config.toml
train_examples = 26041
noise_aug = 0.002
norm = "layernorm"
activation = "swiglu"
positions = "learned"
kernel_size = 31
momentum = 0.95
orthogonalizer = "polar_express"
Rows from block 4, named by matrix and row number. Each number is 200 + 30 x the weight over the matrix's rms, rounded and kept within 0 to 999. All counts start at 0.
# pw1: conv module expand (GLU, value and gate stacked) (model.blocks.4.conv.pw1.weight, 256x128), inputs 64-127
pw1.57,169,191,188,220,223,272,215,179,216,205,253,205,220,177,192,222,173,244,202,182,220,239,231,182,202,210,167,192,177,192,207,208,221,212,227,157,140,200,151,209,176,230,212,280,167,193,247,240,197,177,184,218,204,174,207,201,274,217,192,199,174,228,208,181
pw1.58,183,248,232,202,187,252,201,162,171,220,187,167,110,208,207,181,241,190,214,185,195,187,223,222,209,215,191,164,158,218,223,213,183,216,189,234,210,203,177,200,220,249,250,193,188,188,212,251,197,207,170,247,206,216,201,207,211,208,214,243,213,175,192,202
pw1.59,218,200,170,217,226,220,202,238,149,209,132,260,242,185,201,227,165,218,194,141,190,205,226,198,190,244,167,142,160,146,150,229,185,213,188,166,238,210,231,209,188,171,177,229,244,228,219,180,146,201,276,190,185,161,177,172,167,169,223,190,154,267,207,198
pw1.60,196,196,212,203,222,161,179,216,215,205,179,221,193,188,224,211,190,200,179,230,223,215,207,197,211,184,180,185,217,189,223,179,202,184,167,244,235,191,168,202,196,167,186,214,211,201,182,203,194,186,184,172,211,188,204,201,196,160,186,213,183,206,189,202
pw1.61,208,193,218,239,210,151,203,168,192,243,214,173,181,191,186,234,226,234,205,193,195,178,215,227,227,212,189,236,202,216,192,195,182,158,195,164,160,221,211,158,213,229,188,256,218,193,160,167,165,190,197,223,185,198,182,180,217,181,207,225,190,197,229,195
pw1.62,214,164,236,209,164,225,229,196,216,181,251,166,214,198,203,163,182,202,216,228,208,165,176,204,149,196,154,260,223,248,198,218,209,212,209,159,173,209,196,234,189,194,242,205,160,181,203,168,232,182,228,210,176,215,181,163,192,196,209,177,206,194,208,247
pw1.63,197,239,161,208,222,176,182,146,243,202,181,198,335,248,162,213,218,255,172,185,228,158,248,177,207,98,161,156,161,222,169,220,205,175,216,243,180,236,169,188,157,187,176,184,253,178,210,111,129,165,272,212,182,175,233,185,205,184,201,159,186,187,157,187
pw1.64,191,143,123,187,175,247,235,207,216,253,216,198,194,231,180,199,206,214,161,177,147,171,213,206,222,235,223,205,179,201,205,280,197,184,224,165,265,170,202,224,221,214,226,177,151,176,173,180,208,211,147,172,240,181,184,224,243,265,187,203,173,219,186,228
pw1.65,198,210,235,214,206,207,184,220,235,221,188,178,227,227,146,204,265,205,200,216,185,185,187,198,203,143,189,173,142,243,201,162,195,212,240,168,198,237,159,202,187,226,184,127,208,194,231,248,159,216,226,233,181,205,214,208,209,174,200,221,234,227,205,209
pw1.66,208,180,160,207,247,217,198,234,173,223,197,215,187,236,198,215,181,164,194,186,181,199,226,205,196,166,173,136,233,207,240,185,174,215,222,258,195,179,162,240,213,232,195,230,158,229,203,289,170,177,216,219,200,214,220,187,208,211,198,224,211,166,234,228
pw1.67,183,178,175,216,200,213,212,149,188,217,208,248,215,247,169,192,175,205,225,203,136,245,227,213,184,188,181,212,158,204,195,156,198,211,241,134,157,227,164,216,206,231,243,197,214,222,210,247,194,182,196,173,197,212,189,227,166,228,201,197,205,178,176,184
pw1.68,204,173,254,191,174,216,205,145,194,200,146,248,196,188,250,188,251,229,237,217,222,146,220,186,216,192,262,216,195,209,228,227,196,203,217,246,126,234,211,191,202,211,194,135,169,194,234,206,163,195,188,143,161,265,220,202,145,216,285,199,189,182,186,181
pw1.69,209,245,253,207,279,239,171,258,171,182,196,195,170,177,232,205,201,199,189,214,197,210,200,226,195,203,270,209,168,179,196,218,218,161,288,123,142,185,222,208,213,253,205,171,142,222,210,214,184,227,230,142,207,192,198,181,194,250,204,183,177,210,224,182
pw1.70,197,197,258,214,238,214,168,176,141,185,102,172,206,174,207,197,186,199,223,233,225,251,207,183,176,215,135,197,179,149,226,217,195,218,129,213,219,200,227,208,190,185,167,289,272,251,180,269,141,177,164,228,179,171,268,189,190,144,231,144,209,191,181,187
pw1.71,202,210,233,209,216,289,186,121,107,188,195,237,177,209,190,235,180,193,222,161,221,223,216,253,185,219,197,190,170,152,192,168,215,182,215,224,203,202,163,204,187,202,230,201,219,190,241,218,186,178,266,164,237,178,181,217,190,212,205,220,167,169,218,211
pw1.72,171,249,134,223,173,158,223,215,192,214,300,179,137,180,278,192,225,202,223,191,171,149,258,146,240,167,275,119,258,306,141,211,203,217,161,153,285,130,231,196,237,225,186,107,124,80,173,162,212,239,306,210,206,231,141,267,195,236,192,248,154,57,158,132
pw1.73,166,183,211,160,225,236,214,327,248,177,228,160,201,197,237,235,204,199,204,192,227,203,188,186,195,224,184,139,131,210,124,147,177,168,201,112,176,196,203,206,203,271,193,190,160,178,189,198,238,275,208,202,244,198,178,233,238,234,181,224,177,196,276,215
pw1.74,214,212,258,157,160,187,208,298,240,193,187,224,145,198,210,179,221,214,165,212,215,156,193,233,203,200,144,176,293,264,129,173,199,174,191,190,156,197,209,231,162,217,144,262,178,126,205,160,179,238,244,245,200,141,186,244,232,159,161,213,175,207,225,205
pw1.75,204,190,169,208,170,184,207,197,236,170,230,217,228,201,177,202,228,213,183,213,210,190,224,173,212,192,199,258,144,208,232,187,204,189,159,221,211,204,198,227,203,209,209,192,171,172,170,218,218,202,153,192,195,205,212,181,201,195,232,210,217,185,199,219
pw1.76,195,221,116,199,191,191,183,188,232,174,217,205,215,187,176,220,169,178,189,209,188,177,257,190,197,210,184,188,255,190,156,178,227,229,187,294,151,240,223,213,196,226,161,220,219,157,213,205,185,163,162,204,149,220,207,168,177,160,198,210,200,208,207,197
pw1.77,202,126,177,231,212,223,267,197,149,200,208,210,227,186,184,209,192,215,195,172,216,146,193,211,213,222,259,208,179,206,206,209,194,170,188,183,155,226,215,229,209,167,203,205,178,230,238,215,188,180,240,185,184,205,147,159,196,230,183,241,202,166,186,205
pw1.78,234,193,233,204,238,182,185,154,213,194,146,208,160,245,140,206,251,202,198,193,137,281,178,204,222,185,167,262,166,143,208,194,173,189,225,194,204,212,153,225,185,207,206,252,206,218,193,225,178,155,163,184,185,147,195,215,185,204,218,219,181,199,179,261
pw1.79,248,153,215,184,183,183,202,171,230,194,150,184,244,196,190,219,207,239,206,212,257,204,195,217,188,197,212,190,104,200,228,211,195,185,233,273,166,237,207,214,192,185,158,156,241,226,236,183,219,191,256,196,206,225,184,246,219,159,187,187,208,208,198,226
pw1.80,184,120,252,221,194,220,185,221,230,178,145,208,257,219,192,187,218,175,195,196,257,189,200,193,205,138,228,179,166,189,168,207,206,167,215,239,136,230,199,189,150,177,247,334,241,198,244,180,189,204,307,168,197,193,224,165,255,154,227,142,202,219,192,220
pw1.81,238,205,83,173,187,172,211,213,224,173,195,200,199,189,215,210,185,194,201,213,221,185,182,170,211,189,214,235,262,207,168,179,225,202,218,217,192,211,230,205,215,151,194,145,189,175,237,196,232,177,125,173,205,208,196,194,230,166,152,191,211,220,208,250
pw1.82,214,225,207,242,189,197,194,155,184,213,228,163,225,166,206,186,204,203,197,213,179,200,186,198,183,209,197,194,201,211,200,169,179,188,197,207,190,195,179,202,183,210,210,188,179,180,187,187,213,186,213,216,219,215,216,218,207,188,175,199,210,177,206,207
pw1.83,219,232,278,195,203,167,156,151,220,196,178,134,198,200,190,170,204,218,185,231,205,198,219,179,187,171,227,223,273,170,198,203,192,207,179,229,224,207,198,216,204,179,158,189,248,237,181,209,190,206,220,211,183,159,236,208,148,168,229,203,194,216,207,205
pw1.84,219,139,209,190,158,197,262,158,232,154,230,174,261,178,203,208,143,204,223,208,186,177,219,236,192,243,232,226,232,208,253,212,218,232,207,189,189,228,199,174,214,184,217,224,152,200,204,191,226,153,208,168,154,244,185,161,205,238,178,175,198,185,211,166
pw1.85,196,167,120,207,174,173,196,200,212,211,119,200,194,179,186,196,182,207,230,196,278,186,200,203,202,175,205,188,167,211,199,179,212,198,167,121,179,204,222,224,185,201,203,200,247,215,238,191,231,219,203,227,193,215,215,163,207,170,209,223,217,219,225,250
pw1.86,172,232,170,193,210,272,196,201,154,189,246,216,171,190,194,186,191,187,201,191,180,223,173,246,166,240,229,178,155,175,231,215,242,201,215,174,147,206,193,178,200,159,241,180,170,224,227,232,211,183,157,201,196,187,183,222,182,214,188,202,210,222,210,215
pw1.87,198,287,296,198,185,158,227,200,178,130,217,181,222,107,205,239,242,217,201,220,117,169,243,234,149,222,218,140,241,117,136,208,268,248,201,102,235,140,265,197,208,207,198,228,211,219,152,188,192,250,180,169,207,146,221,188,161,162,157,160,128,155,231,168
pw1.88,195,221,158,202,218,183,208,258,191,232,208,178,174,229,181,149,176,239,171,215,239,155,189,134,216,182,202,207,163,180,238,192,182,170,186,246,256,209,242,174,198,158,179,167,233,212,235,195,210,209,211,244,168,196,198,165,233,166,186,200,213,224,185,229
pw1.89,231,161,234,185,141,221,237,198,208,176,246,245,226,176,214,202,172,210,202,250,189,171,214,191,234,219,211,263,174,252,217,225,190,199,213,176,199,201,184,160,191,165,236,135,154,150,169,217,238,225,212,170,203,236,185,220,194,254,219,181,216,235,196,156
pw1.90,174,226,170,197,195,168,208,200,197,199,205,224,196,187,252,200,201,155,205,220,221,194,212,209,216,196,198,193,280,187,179,221,218,178,162,210,209,175,236,217,215,160,178,214,231,177,203,182,206,183,155,178,226,174,205,198,198,203,174,203,207,159,181,209
pw1.91,195,197,210,165,164,211,193,254,221,180,219,210,210,141,184,215,208,178,239,191,177,168,208,206,216,236,223,190,220,224,189,205,213,204,209,186,223,178,196,227,208,206,187,125,190,171,202,189,204,208,192,206,225,188,220,187,214,221,181,225,225,192,215,180
pw1.92,182,215,139,230,188,183,212,195,221,239,204,168,219,216,172,215,196,237,189,190,148,193,223,214,200,207,221,240,218,170,221,163,225,172,220,219,194,203,233,215,218,205,210,262,195,180,199,207,169,213,221,216,164,218,222,224,182,185,184,197,195,210,181,205
pw1.93,194,213,208,228,240,173,202,217,206,203,194,194,202,207,150,231,182,196,197,176,178,182,205,215,188,162,215,188,258,206,162,173,201,188,216,202,141,172,189,210,218,195,179,244,173,192,217,165,140,229,270,160,147,148,198,126,176,202,170,205,228,179,239,200
pw1.94,238,213,221,225,192,220,194,143,179,227,253,195,196,259,181,172,261,213,222,144,154,197,158,254,184,178,151,189,136,217,183,225,167,163,260,43,201,210,177,202,225,217,205,193,158,214,229,247,195,133,200,218,208,161,165,155,179,233,221,215,202,193,180,269
pw1.95,208,207,167,196,202,144,202,188,190,198,200,203,223,194,193,189,178,223,196,193,193,190,208,194,202,178,205,180,198,205,187,197,200,201,223,199,210,186,204,220,213,177,193,173,217,185,210,199,211,183,202,192,200,198,199,185,186,188,202,187,221,206,198,222
pw1.96,203,186,255,204,172,237,204,157,185,214,160,198,201,185,294,194,206,228,185,224,201,183,217,217,224,242,165,246,146,206,241,252,177,190,197,172,186,181,214,181,207,196,206,261,212,215,146,203,175,188,282,217,185,203,214,199,165,202,245,188,215,197,172,191
pw1.97,196,207,129,207,243,227,220,238,207,207,206,206,209,223,205,235,193,201,230,169,229,196,178,203,183,195,189,165,134,228,167,170,237,187,220,177,255,225,167,170,190,239,230,159,245,116,241,189,228,140,239,168,201,216,210,193,206,149,174,164,174,226,210,218
pw1.98,202,236,215,205,168,253,183,191,202,183,134,148,189,131,222,207,200,199,248,214,185,222,151,233,197,238,224,174,155,166,238,193,194,188,195,188,177,188,219,186,166,142,182,257,217,252,253,170,195,202,319,164,205,187,213,235,280,184,169,191,213,209,205,254
pw1.99,185,225,258,189,157,178,210,184,231,204,201,164,186,200,208,175,220,221,228,279,204,219,192,168,175,235,148,263,185,165,235,149,215,222,200,150,212,226,194,156,203,227,180,285,246,178,197,205,124,147,189,172,206,200,213,225,251,204,210,156,228,176,172,213
pw1.100,222,185,186,217,216,246,182,175,157,217,236,225,185,246,236,190,225,205,201,175,154,231,192,213,192,181,184,234,217,206,197,218,202,205,151,140,204,197,230,209,241,202,193,240,185,229,204,137,189,216,227,212,211,242,196,213,181,207,212,175,191,171,182,207
pw1.101,235,186,209,227,249,181,219,292,151,219,137,212,238,215,210,226,173,197,200,197,219,157,180,206,194,166,201,135,198,183,155,181,196,199,220,156,270,213,188,208,191,179,202,181,213,198,216,209,208,187,294,175,208,181,195,205,173,184,184,224,191,232,234,222
pw1.102,207,230,157,216,261,194,200,159,187,225,224,224,221,216,211,212,194,188,224,241,204,244,181,282,228,187,200,212,199,172,200,163,193,146,280,201,171,193,156,173,216,220,206,251,183,207,236,244,174,140,225,224,197,218,209,174,220,160,162,202,189,228,221,234
pw1.103,200,223,204,233,216,159,200,226,197,163,151,198,182,174,184,207,209,209,220,211,232,176,242,196,213,160,168,177,236,213,181,220,163,202,199,232,175,184,194,157,165,200,181,296,232,202,234,172,220,190,156,198,198,195,208,193,215,184,233,192,169,206,195,190
pw1.104,198,194,168,191,247,215,195,148,221,201,241,272,305,201,207,194,180,237,209,207,244,151,212,199,193,167,163,224,206,208,208,284,228,199,256,225,242,173,178,182,168,168,186,215,228,151,197,164,216,228,275,135,209,159,187,233,195,160,179,152,201,156,149,175
pw1.105,201,213,172,155,190,169,214,171,219,211,206,164,199,189,199,196,210,212,171,228,189,182,186,155,200,212,221,191,211,208,189,209,239,202,193,146,206,205,196,225,177,176,188,200,207,169,204,168,179,192,206,206,187,201,221,233,185,169,173,182,211,175,181,214
pw1.106,220,168,181,199,178,231,212,187,195,188,175,235,162,234,197,219,187,217,199,200,171,201,205,203,210,224,192,180,191,205,188,203,193,202,205,184,220,195,208,219,210,205,212,196,173,205,215,205,226,217,205,183,196,204,200,186,197,205,197,208,176,183,192,179
pw1.107,206,218,223,199,213,223,187,262,228,206,240,200,196,236,172,195,220,196,204,171,202,189,209,165,222,182,205,201,140,198,204,172,194,215,207,226,201,190,191,219,175,238,224,155,231,207,242,220,131,209,229,206,192,184,225,172,171,200,209,185,219,184,175,176
pw1.108,229,193,252,199,161,191,207,153,173,180,225,208,213,199,160,188,226,199,208,178,206,212,206,185,187,221,198,235,167,225,201,151,198,200,207,258,93,215,192,217,201,215,230,222,168,190,187,203,216,208,184,217,260,227,190,169,208,174,198,223,211,198,222,201
pw1.109,190,174,262,221,191,169,207,201,167,176,197,217,164,152,206,218,249,242,226,194,222,194,221,155,178,195,192,204,258,146,202,210,182,218,201,135,129,180,210,254,184,192,200,207,213,203,235,190,269,245,142,187,180,208,154,196,152,231,163,225,182,128,237,180
pw1.110,178,210,323,200,169,245,201,213,192,166,196,219,177,178,183,190,207,153,185,220,162,181,200,249,219,242,258,199,147,197,230,146,186,181,157,247,190,173,205,228,177,172,228,173,224,237,253,189,198,203,197,209,200,167,155,137,202,249,166,229,245,159,190,192
pw1.111,202,197,208,198,192,205,201,264,196,163,181,255,252,228,190,203,187,219,202,188,218,224,195,161,154,171,154,245,221,194,171,202,217,231,235,181,192,227,202,227,167,211,152,208,175,166,228,211,198,213,129,177,187,161,192,243,225,165,223,201,206,230,194,192
pw1.112,209,270,221,153,157,252,211,233,288,168,243,189,217,135,170,155,205,165,186,201,206,206,203,206,189,205,221,256,207,231,245,181,186,240,164,280,254,183,250,181,218,191,199,164,176,205,198,139,204,223,170,247,261,226,211,197,198,189,176,203,247,169,236,180
pw1.113,179,216,229,224,206,200,161,228,172,182,226,193,227,193,183,198,170,165,165,198,164,187,206,214,209,165,203,150,203,196,175,201,194,228,131,281,227,201,141,178,188,209,164,193,233,223,234,218,153,206,277,194,166,161,233,179,152,207,226,226,194,170,206,194
pw1.114,192,199,187,214,208,249,211,184,157,225,232,204,240,205,238,178,218,170,179,188,176,237,123,209,156,167,232,227,155,218,239,172,207,175,263,170,163,187,198,203,202,219,258,203,183,198,279,205,188,203,249,191,204,232,192,152,185,211,189,174,220,190,213,240
pw1.115,167,232,212,202,201,228,201,226,190,169,192,256,200,201,232,215,245,167,244,178,199,206,222,208,186,210,155,143,222,197,179,194,185,192,163,256,155,182,220,202,196,201,204,129,192,176,224,185,194,196,211,216,210,191,200,194,189,183,209,199,200,168,220,212
pw1.116,178,258,162,174,172,196,218,213,180,196,210,229,195,232,178,217,241,224,208,184,243,149,229,221,181,177,240,204,218,235,206,187,180,224,125,243,236,226,175,226,182,194,169,125,213,168,202,129,221,213,215,190,184,186,179,169,168,203,163,230,192,47,172,201
pw1.117,198,157,201,220,206,170,228,190,248,195,255,217,265,216,154,190,237,246,147,202,176,175,254,203,228,183,180,228,177,247,179,201,175,166,212,157,197,200,181,247,204,195,195,134,163,267,169,257,185,201,119,177,175,177,175,179,198,272,223,246,189,208,162,188
pw1.118,159,194,261,215,157,163,204,263,223,158,134,139,146,171,239,169,209,201,227,227,174,149,225,187,208,183,211,188,279,145,221,186,223,235,129,225,127,210,268,222,169,185,156,298,218,195,183,212,213,202,88,227,170,225,225,191,214,146,221,151,232,142,204,185
pw1.119,194,216,206,138,179,179,208,208,215,228,238,203,219,181,165,203,241,188,191,227,182,220,175,197,194,226,230,197,272,209,245,191,194,213,239,165,217,206,189,211,222,142,196,221,202,198,229,165,237,201,180,170,224,158,204,195,200,213,157,214,187,226,185,220
pw1.120,172,212,243,244,176,220,172,213,245,235,141,135,177,201,212,184,182,159,207,204,170,171,221,239,215,180,185,229,188,241,188,166,184,219,161,195,165,198,174,194,204,275,200,264,219,196,211,205,131,194,207,245,174,226,225,154,221,208,207,219,227,187,186,176
pw1.121,169,144,134,198,172,200,225,244,232,212,240,200,220,151,218,242,213,206,248,233,182,191,161,224,179,215,223,191,233,271,193,215,211,202,185,228,232,165,209,192,194,183,225,104,204,180,198,186,207,242,201,171,223,218,218,192,227,244,192,198,214,238,196,193
pw1.122,201,154,217,211,182,177,220,202,201,225,189,198,190,244,186,199,223,243,209,208,182,184,194,179,188,186,199,247,147,246,198,231,179,203,201,205,153,205,190,226,208,200,197,155,198,193,205,192,169,197,294,213,202,216,188,179,182,243,192,213,185,166,178,164
pw1.123,199,174,160,227,236,235,186,211,211,231,214,204,231,237,187,197,201,206,196,182,169,215,219,198,197,181,191,211,174,177,206,199,211,182,225,200,152,203,201,209,171,224,156,237,218,195,212,228,166,190,253,187,214,199,204,192,178,214,188,225,177,190,211,200
pw1.124,198,200,90,211,95,250,200,197,316,159,158,159,176,158,228,112,233,212,175,212,197,236,203,243,217,206,217,302,295,317,301,240,177,203,146,355,246,136,307,202,224,200,151,92,211,220,127,160,225,243,0,279,173,259,180,184,235,174,201,213,250,128,151,211
pw1.125,184,176,119,224,255,244,225,207,144,190,217,266,162,196,196,213,191,224,187,160,239,164,254,195,203,199,168,165,199,193,179,219,226,229,196,163,226,202,214,194,216,206,210,231,227,154,196,188,181,197,181,244,162,233,188,148,175,228,255,213,183,192,160,226
pw1.126,186,167,164,188,195,210,228,308,203,136,214,245,136,158,222,175,194,179,195,208,248,218,180,116,195,249,201,223,309,150,185,234,204,205,156,290,267,163,243,231,208,209,181,190,209,194,205,232,248,215,90,171,176,176,178,211,225,199,193,228,219,215,169,213
pw1.127,219,204,223,197,186,159,201,166,192,220,201,207,245,227,172,186,284,192,167,191,206,225,216,199,201,182,230,197,278,209,230,232,172,189,236,238,156,171,160,212,217,181,187,131,175,212,189,213,229,211,155,160,254,187,164,194,238,257,175,232,187,209,164,198
pw1.128,175,158,201,238,175,246,232,116,208,155,150,216,283,179,171,209,191,235,200,225,184,187,177,264,189,152,276,194,97,265,201,215,217,198,246,127,186,237,182,179,209,212,239,148,166,189,248,230,180,163,233,160,160,217,176,272,158,208,225,169,155,127,224,229
pw1.129,241,182,147,219,241,195,144,182,204,236,249,190,186,259,216,193,181,229,174,157,173,216,191,222,226,199,178,141,263,227,174,223,171,174,154,137,224,215,196,173,225,242,196,214,125,219,182,138,242,227,170,210,157,205,168,175,173,211,219,188,171,194,202,197
pw1.130,212,205,114,210,224,197,188,230,191,204,223,220,225,170,220,217,224,182,220,175,168,216,196,154,198,151,170,190,267,191,155,158,203,208,199,165,260,271,116,255,119,233,230,310,220,227,192,272,203,196,199,178,235,168,202,296,239,181,209,206,203,257,189,201
pw1.131,181,254,213,241,196,239,227,210,168,166,195,202,217,158,232,181,224,183,205,171,225,155,250,204,187,216,195,175,179,235,152,213,175,210,162,240,218,145,235,173,183,205,173,169,200,166,222,203,201,198,261,221,215,215,155,207,233,181,218,244,183,153,194,198
pw1.132,193,185,206,175,191,247,180,213,183,198,243,279,248,180,199,191,192,204,214,183,191,219,200,191,191,179,229,182,129,180,206,239,166,208,238,179,227,227,211,198,203,183,220,241,188,200,195,170,203,185,211,175,175,196,210,195,108,221,213,198,202,181,159,185
pw1.133,188,218,175,204,212,174,198,213,216,235,220,169,170,233,189,229,195,206,210,189,207,225,158,232,202,230,163,214,173,223,180,162,202,189,189,183,182,226,194,210,196,219,165,198,157,200,191,196,219,222,242,227,207,191,203,215,207,202,165,192,200,225,224,207
pw1.134,210,212,156,188,245,201,233,184,145,219,238,278,207,168,235,246,196,200,244,154,246,183,207,182,183,210,185,189,259,196,139,236,189,223,240,180,201,211,222,219,205,206,212,167,180,195,179,219,212,208,231,184,227,172,195,164,192,208,181,218,194,195,198,228
pw1.135,193,181,225,248,184,173,204,168,204,186,167,160,208,204,195,198,203,205,204,217,215,221,211,175,159,192,200,183,187,219,183,164,182,226,165,237,200,194,187,216,177,201,202,174,237,196,193,225,238,211,247,202,209,194,232,238,179,200,216,224,221,192,198,202
pw1.136,224,192,192,242,222,187,217,129,188,230,179,178,236,217,196,217,210,237,205,225,198,202,203,215,179,221,186,186,232,208,194,155,172,198,236,214,183,233,187,200,199,196,215,240,208,200,167,177,170,162,153,236,195,228,198,203,213,172,207,170,163,210,229,204
pw1.137,199,220,163,240,184,235,222,216,204,160,218,207,203,225,191,204,195,187,218,190,176,225,195,210,188,144,213,199,135,198,191,154,189,178,212,185,254,174,217,176,201,214,207,168,174,185,225,183,277,201,235,174,226,188,173,189,211,201,176,223,157,158,166,213
pw1.138,172,211,156,205,204,213,186,204,201,241,228,232,250,220,183,219,188,206,222,181,175,154,188,217,174,243,211,140,234,170,157,185,210,190,220,145,163,217,162,187,177,220,226,143,210,184,246,200,190,181,178,199,229,196,188,185,220,174,161,192,191,177,207,179
pw1.139,188,233,185,212,214,184,150,229,194,186,145,195,141,199,172,231,239,181,239,169,206,209,146,135,191,176,180,170,182,135,202,229,193,216,209,223,192,215,195,177,180,234,198,238,279,226,252,233,192,196,215,207,208,174,213,198,141,207,171,230,227,178,216,199
pw1.140,213,176,187,187,220,168,192,189,199,199,205,224,213,198,187,229,185,198,209,212,219,186,199,204,207,193,201,195,214,178,201,168,206,208,175,222,203,203,193,217,212,214,186,199,194,195,207,212,213,205,224,191,199,200,190,148,166,193,200,208,212,169,196,240
pw1.141,191,199,192,184,173,179,211,224,237,199,168,136,210,217,189,203,218,197,190,207,169,196,174,214,201,223,188,200,200,229,200,184,193,212,170,226,209,195,220,214,194,224,166,181,210,204,161,152,168,223,301,221,194,182,205,206,184,195,179,189,213,209,207,209
pw1.142,188,154,132,229,199,165,217,209,188,206,169,183,128,227,209,202,234,209,157,211,167,202,218,238,227,166,276,146,302,200,231,184,184,224,168,200,168,175,226,246,206,197,158,257,222,197,215,177,191,214,117,192,181,215,215,145,214,238,198,198,166,154,174,150
pw1.143,170,246,133,189,203,193,199,203,193,238,224,190,143,218,213,194,226,205,212,188,246,177,198,189,162,199,235,157,180,180,188,203,197,178,201,162,155,232,165,259,228,211,226,216,196,184,185,229,213,211,207,215,248,232,190,183,177,188,186,223,217,180,222,228
pw1.144,194,198,231,192,222,209,207,165,169,247,193,193,170,198,196,191,239,202,162,185,179,183,247,235,203,194,283,163,167,222,212,228,160,175,217,213,205,190,223,209,245,196,164,220,180,196,167,185,216,222,244,149,223,175,200,194,212,213,185,219,189,161,143,156
pw1.145,217,230,240,186,218,228,144,142,191,266,256,128,183,190,200,204,204,168,235,194,208,200,194,280,191,232,206,183,196,197,209,206,174,185,201,160,163,151,151,176,193,211,217,148,191,246,250,164,191,202,178,214,228,180,158,179,205,211,142,206,189,231,228,199
pw1.146,201,214,252,227,233,192,168,184,156,197,155,221,201,161,177,199,183,199,218,188,208,200,239,198,188,198,196,204,107,175,213,230,177,188,190,211,196,212,222,233,168,171,216,196,200,219,211,201,196,169,173,193,208,225,200,202,175,198,204,204,195,200,185,190
pw1.147,184,247,228,188,175,241,180,186,212,199,201,176,178,212,221,225,180,187,158,205,89,228,156,242,211,207,278,188,115,185,241,206,215,210,140,214,232,191,247,150,192,172,210,132,243,172,229,173,139,239,157,223,163,239,233,284,208,204,176,143,188,170,149,154
pw1.148,204,215,230,188,252,178,186,216,256,201,277,230,256,262,117,230,240,206,195,153,123,214,189,199,190,247,214,237,165,223,226,209,168,202,142,215,267,205,204,202,243,175,221,66,159,196,144,186,195,245,187,179,200,172,219,202,187,294,186,201,217,201,219,179
pw1.149,198,153,162,201,196,213,189,194,252,262,227,283,157,210,246,185,199,208,202,252,224,185,197,174,199,229,228,220,264,187,283,241,168,193,197,246,279,212,200,208,214,157,242,160,215,180,165,153,231,219,165,184,195,197,162,188,205,192,201,187,163,181,184,174
pw1.150,173,209,212,151,182,235,196,216,219,193,214,140,182,161,259,196,187,203,239,238,265,172,223,198,204,239,200,206,157,161,200,183,205,200,189,160,145,182,176,203,196,215,172,178,206,232,207,209,197,213,280,249,211,216,240,253,234,214,195,213,217,189,214,217
pw1.151,183,255,46,229,195,109,209,252,242,221,276,258,171,209,243,158,172,171,162,277,135,169,245,148,239,161,99,180,341,213,187,182,194,156,187,280,225,71,202,216,214,175,168,148,209,224,176,196,212,188,94,177,225,145,189,194,192,226,106,276,225,143,151,189
pw1.152,207,197,233,164,205,200,183,166,195,184,212,185,187,214,174,220,264,206,195,192,204,229,158,195,214,225,213,210,176,188,196,171,197,194,201,233,172,208,205,177,189,203,192,194,216,241,186,182,211,214,255,206,209,204,202,212,197,158,170,186,205,224,254,234
pw1.153,173,163,188,213,228,200,190,175,205,210,195,235,271,196,193,237,207,180,190,205,211,163,197,206,193,144,218,192,171,198,163,203,153,200,161,218,155,199,147,244,166,195,206,165,202,220,204,204,186,189,240,208,203,170,205,214,241,219,187,238,172,173,189,211
pw1.154,157,137,114,222,270,164,155,128,184,244,192,195,208,184,249,167,228,204,178,200,246,208,222,149,175,163,199,284,159,144,234,222,177,130,214,166,226,207,125,226,220,219,234,114,185,294,153,280,208,236,120,193,207,226,211,235,257,238,214,216,225,220,164,220
pw1.155,218,191,120,162,189,182,204,286,207,214,168,170,201,196,249,212,192,181,193,196,234,197,184,218,215,238,223,149,182,169,205,170,193,234,175,192,202,196,235,218,188,213,155,254,210,203,220,201,219,244,233,226,208,210,187,154,263,227,181,203,221,198,197,222
pw1.156,210,218,185,191,203,159,198,271,213,242,189,244,155,225,228,184,157,217,168,204,261,159,223,162,232,201,204,146,280,211,212,161,213,184,170,220,195,192,224,166,239,211,216,264,165,151,202,195,202,186,99,245,190,188,177,232,214,192,188,241,184,239,230,239
pw1.157,196,205,198,202,201,205,207,196,204,202,204,206,198,197,171,199,197,186,204,201,187,195,198,209,199,211,199,201,212,179,203,198,205,213,208,209,189,219,194,201,204,198,188,227,210,190,205,188,198,188,184,190,199,196,205,206,181,196,180,206,198,223,217,181
pw1.158,161,175,221,202,249,261,190,221,167,189,209,200,165,225,204,198,168,153,214,194,140,246,184,241,180,201,190,152,170,132,187,163,214,214,202,200,241,193,211,212,200,244,233,206,189,181,229,218,201,210,211,228,211,213,221,224,210,204,185,181,186,174,197,191
pw1.159,193,184,162,196,190,156,187,201,184,205,189,242,123,282,237,204,190,185,195,242,119,187,221,156,179,211,154,170,220,160,211,222,224,214,183,176,276,203,200,203,207,222,198,196,221,199,148,230,216,225,225,181,196,144,236,233,211,254,200,236,183,188,208,187
pw1.160,214,285,207,154,248,112,169,260,170,277,222,188,197,239,196,197,282,187,188,205,178,131,221,217,201,198,249,148,286,175,143,152,192,248,162,207,289,256,206,260,192,138,146,196,167,219,82,201,159,224,214,279,240,193,246,238,169,148,193,179,201,184,213,143
pw1.161,201,184,177,140,222,242,172,193,181,224,238,178,194,281,156,174,253,233,192,220,300,181,215,159,212,238,213,224,149,297,245,286,180,167,226,122,254,226,145,202,176,231,282,136,106,135,225,248,234,178,139,213,213,235,187,234,258,215,244,183,216,299,182,176